A small CTC audio transcriber, trained from scratch: widths [128, 192, 288, 432], batches of 128.
Rows from block 4 of a small CTC audio transcriber, named by matrix and row number. Rows with one number belong to one channel. Each number is 500 + 25 x the weight over its row's rms, rounded and kept within 0 to 999. All counts start at 0. Numbers have three digits each. After the name is the row's rms in percent of the matrix's.
After each channel's rows are labels from the 100 clips, of 14976, where the channel reaches its highest value: "peak on" is the class under the peak; "responds to" is what is common among them. Only what is clearly more common there than usual is listed. The data: melodies that start on their tonic, played by one synthesised instrument.
# convs0: first width-7 conv (model.blocks.4.convs.0.weight, 192x192x7, each kernel summed), inputs 96-191
# convs1: second width-7 conv (model.blocks.4.convs.1.weight, 192x192x7, transposed, each kernel summed), outputs 96-191

convs0.181 110:542506480500467507513517468488503516517527491510493515527494474552527545465509517475479527530505533522507520493526508458506479507435506526517522467534520530502453518495497490475531523516486466502524510506474437492508548468477483537513482516516499506542465474512497481523511479471483507548
convs1.181 123:509511515512498527471511432484509495451512521509547485524523533493527532517483518503502493497535489465459478507452483493504515497473507524477453516521529554510491511511520446520504509487459478519462504515514497503511502531502478534494515500498533476517479502483514500486429505484495507524
peak on: B4
responds to: the note B; tonic: B; clipping

convs0.19 081:490529478521478530521527505488475517470505463527441505453477515512487467474516489511522506487531494486500509556526506520458478497455517505475484484493495476506588518516494522536536525509548560540513503514479490505468506526530507491493504548498539494533538495499458459444500528516537535503
convs1.19 107:499516482472500520515506541491480526521496512489472488506490504493518495471530518504513489494440520481521501486501511486484520513523479482499551492517500505501528517473532478531495476482514503464526507492575480454519519431495501495524479543513499512510531503523445527502503521468475427477
peak on: D3
responds to: the note D; staccato

convs0.46 074:475478464538519500504486483493535507515499431473518491516439451516498550512481491481552492481454455498506480482461502455450543521456481522525466480464496484519514529484506546532528473485498481523489475498467516484520508465506522543504531506526512489465499495498511511491520489506536516463
convs1.46 097:485505501463473506527522518520498490556532517495482483482480541517475484518507505517492504527517488494523499488488503468461508505532509505551519472503483433502494539509520495558500476508493543505503498515563530475527516495462545472491510583466474498512546551512502491505484522499489451479
peak on: D#5
responds to: clipping; bell-like

convs0.81 097:493566474498457490522513471465467508520512494532553531502467491498495510521509534512485506500575502495521535489549514518478529475510478487548485490495459540501500503524494469499490472489495491495503478466478510512499505501492535506524510493494475547553499472473526493500519505503502470494
convs1.81 082:512533494532538477471482491469507455520452506490525491512540522506487499502478501538490475458528514495509491521536498451489514468513509515564497479517492509505450505492518532467512490516479529520441506511466509504518500542443462512490500452481479493564493483508498515478486515505493508544
peak on: G#4
responds to: the note G#; trumpet-like; clipping; tonic: G#

convs0.164 109:480521481478431516507497480497491514501485536476532480497477528471524516513472551508481493511505496527520496462476497509480545441482475555490476494492490517504475467527471482490465481494462470503506499496501539474488492528522540523487526506473486501503474469459518488509475502487504487485
convs1.164 101:494484494515548461526493498490526489521484482491476546492486515453538483504466522519513470507433486523480530507518486500480479476458505485496486488487486534483486490504450586499508479524527552515507515495539467485467467510463497482494476457512467490480491510471462524469492519485503493516
peak on: G#5
responds to: the note G#; tonic: G#

convs0.25 096:477523494494527475511573525518489520514485514559510502482524518519505478506515488538493520508534494532501546512488483518483500493512449506532475530491532546525529489510490480532520544512510517479535506481508524526493537503477493481518498509515455470514500489528489505475477538485494525520
convs1.25 102:473533512519486501455441503488515501500523480469532459503503507498466514481479469463547520506525505493510446500501520494518488491467492490510491506470554516486484509477534485495480537511518510499438510515500499486482505549523481500508470512510474495561519466507513489523460500469447474496
peak on: B3
responds to: clipping

convs0.149 110:487560506480459525471549486507489508554472527511506504497476514510501477527528455497462490502528540499494526523469492480494522478488449488505479516496475529501494522498479501483497468553473524519505517545492476479507506487476473494503474478557528477542504483480476518501486496491469497484
convs1.149 094:486567502499509500504453497447512494512442504455510474526561541524468468509528497500462527507500480483486484477572523475508522468539508482502481467509509530509505512504502480543513516522452490501489488478499551527538512507504496536487520487528481496521492517511515512525504536513503485520
peak on: A3; G#3
responds to: harpsichord-like

convs0.190 104:488597511471492497551507460506473542477500540538509549490472499504495513496531496525503509535488522496521537453512517513453503501507499561497490534485496573527502513509503511518438489503506479495509503485488477484491513511489515504523515504468503481470530468449502522507460518522523537499
convs1.190 097:526498504541528512484512497476486488510505522504499515504526520481510505518449502542490516478519514515466474518494505494411502467480504496514474463498514517524451476539480532488506538510521473500486484501479501477474504524515494488485508522471482495530511484485465500472487533487497487502
peak on: D2
responds to: bass guitar-like

convs0.51 123:510473536492588512477482484481491509464492472464440524516473489484483505523482495468524497467457477490516477506499509474489520429501525517514501482514520452506508523546532536455486521506500477498460519534479510516477481523469475511446520500512510456481506499494499493493516483503470463479
convs1.51 100:499420506488447528541496517456496527501488525535495446480483477482496503494528491510512483550484509581491553499481501504497481486519510485501548452502521510510490531497497496526494489478501450487531513488513491489490480482496517487529474499507511499506507555480512494500452477488541537517
peak on: D5
responds to: reverberation; the note D

convs0.146 098:481477478544519486479511532460465504545474457511492479511469498475501514445508509476531524480487496439487498508472491484471516517487491493529492487471497463517541528510492497510514510513473496472463474504470443505515499452531497520476505476545532477452502452483518439477495479506508539499
convs1.146 117:504498513472456470554504602459511520551503502461472508496503502491476537510503489503496519466513490510435498498510502447461505479521503503491507489493461494498507497485490475577503475532530491485545509516521519488548493486470496490465494553494493500470524518525465510496485515505498492511
peak on: no note
responds to: the note G#; staccato; saxophone-like; clipping

convs0.111 103:490469504501543520474443450509489454521523496461454512547483487490505495486475482473531468482506489499490517482483508462516505462415517524530490489531519489495468504496544492471505464512486460499495529539471553479514504507502464529450486529514468478487466505503513508511518481520478467550
convs1.111 089:488453508509486515522582521456501557473486490530515502515531472495520478489492488446516479513444482542428530502497508483472497498516502499435562531505484492487474492487505486496498475463516479507533484495546497489520509469498444505551519521488502511483455565524473510527487499479512489502
peak on: A#2
responds to: the note A#; clipping

convs0.177 092:516519489504492481506507480548491501497504473521502490529480504494470449461492482509526459459493499518480523523499458512538479521539480485507458476515499461506476511476505508509468518510476491512532478488448525508546487529568509495491469498500495488528476512511471508481483464500492541522
convs1.177 134:491504520470506505492498527525502492453493538501500497524539474476531549503469493502502444473560506514542475518499487489439498493441505513521474499498524519497499519473531448518509477470456507512445492504479544477496500584455492495520496496529508502530506508511539510506491524451518502469
peak on: no note
responds to: clipping

convs0.13 091:475527495496468465483475476481524468515503531483513493502459485491543510525472532460426483505503485510453502482464474476498489484537531470445470451527464504507471516475494516476492481529466509503472466534494496486521494486500543524477482493450510537480494503499474503522503484509438510484
convs1.13 086:493512512498469529499524483452501486506465460497489484500502478517458490479517501502475558492426493466498496507514502558530522503547513494505501534482481471504476495486482499503514514562473500529543498479497526464537499472511496478506517487475464514474470499521488510482516520508518494480
peak on: no note
responds to: staccato

convs0.53 139:486488514493478443474484582512508479526491515527517461495525497476514531504504491488498522548450513505504468518507491523573502536530505525501550516507461544505519436505480457488480511500512488477447507502514509510506469544547497508548495491500490523474504493536496515493515509480466552509
convs1.53 147:519481508480490513521506482504500485527478510474502525501499559484504489488492494552553501495471498492502514519483487509483500468526512500507495461503485522514509470500467453540504487500519491509525506502486527496498484509450487502439501491520509499462540482495470495504498538443458490500
peak on: no note
responds to: clipping

convs0.143 109:494461526511532527464468472501506456506536522464531503518483488462503505506482523442488459474504468484490493482520494450533530460504517484471507509500507500510478525506527522483526507504474471525466483515474563509499469521485498519418496530491505507482467495487539513516527458501447440499
convs1.143 086:500461504459462511534569480516508525478488527553467457505519491466497481485502500512482473501456505542508532478526502524491509494439518494440545496489486459499515511487527475506513467493495537491563505494510521489507493555507479476581505516483495515475514539571510522509500546466509552485
peak on: F#2
responds to: reverberation; bass guitar-like

convs0.12 077:508483485515545528511517509485520495454522413470497522526502513511499533531476514522555475472543457511465503478474488482494503525440492496543479509537520473476552536492519529501498511433520512524487499494521551512493481470496476518509482516492462497475506475473492488510534504541527485493
convs1.12 103:495521507476449535498541545437511507537521468492488455502480482511459491466538504491556518478492492519490487491493490467498507506519491486474522499508478505466525554492548478510482464518492497467522491482524487468528520422495477490483503540513485494507546507515481523500502513493480469467
peak on: B2; C3
responds to: clipping; bass guitar-like

convs0.47 090:480461501484482482475494477513532483529517502492518491436492509525465516529520491513474467499505467521494503522512514499504505492527499455512526501451499494511484475487496482484498475575482500526484505569530479509506540523504552510527490469489539558506495500496494501499518502473473524541
convs1.47 090:507472515503508532484468465516499486533507521505510494521496507524555481482476496506447485551534484510463518496467492522546499451569497512533501537497485513511478510503486452462483511481530558491491511508521545488547507515547472514476510506503499510501454510460520497510506482514542542512
peak on: no note
responds to: staccato; pace: fast; the note F

convs0.156 089:501483502491487504474543463457450490497497501477506487493480461481494442535485481456501485465432480518461474509496500489454501498522472475486456485447520499509536497480490521503469499519508532490503484493506483485493472529458519511499525519470542518476502450488519520506476488522544489456
convs1.156 089:527503517511481492497495498474501515471530534487482496510468521490564504495514506505513525529468500494506549495484511479541500490560504483457550461511498490502463505510511493539504506546503486490526495490556481490503477459517484512493475497495477493476513485481412510519502483495532483491
peak on: B4
responds to: the note B; staccato; tonic: B; mains hum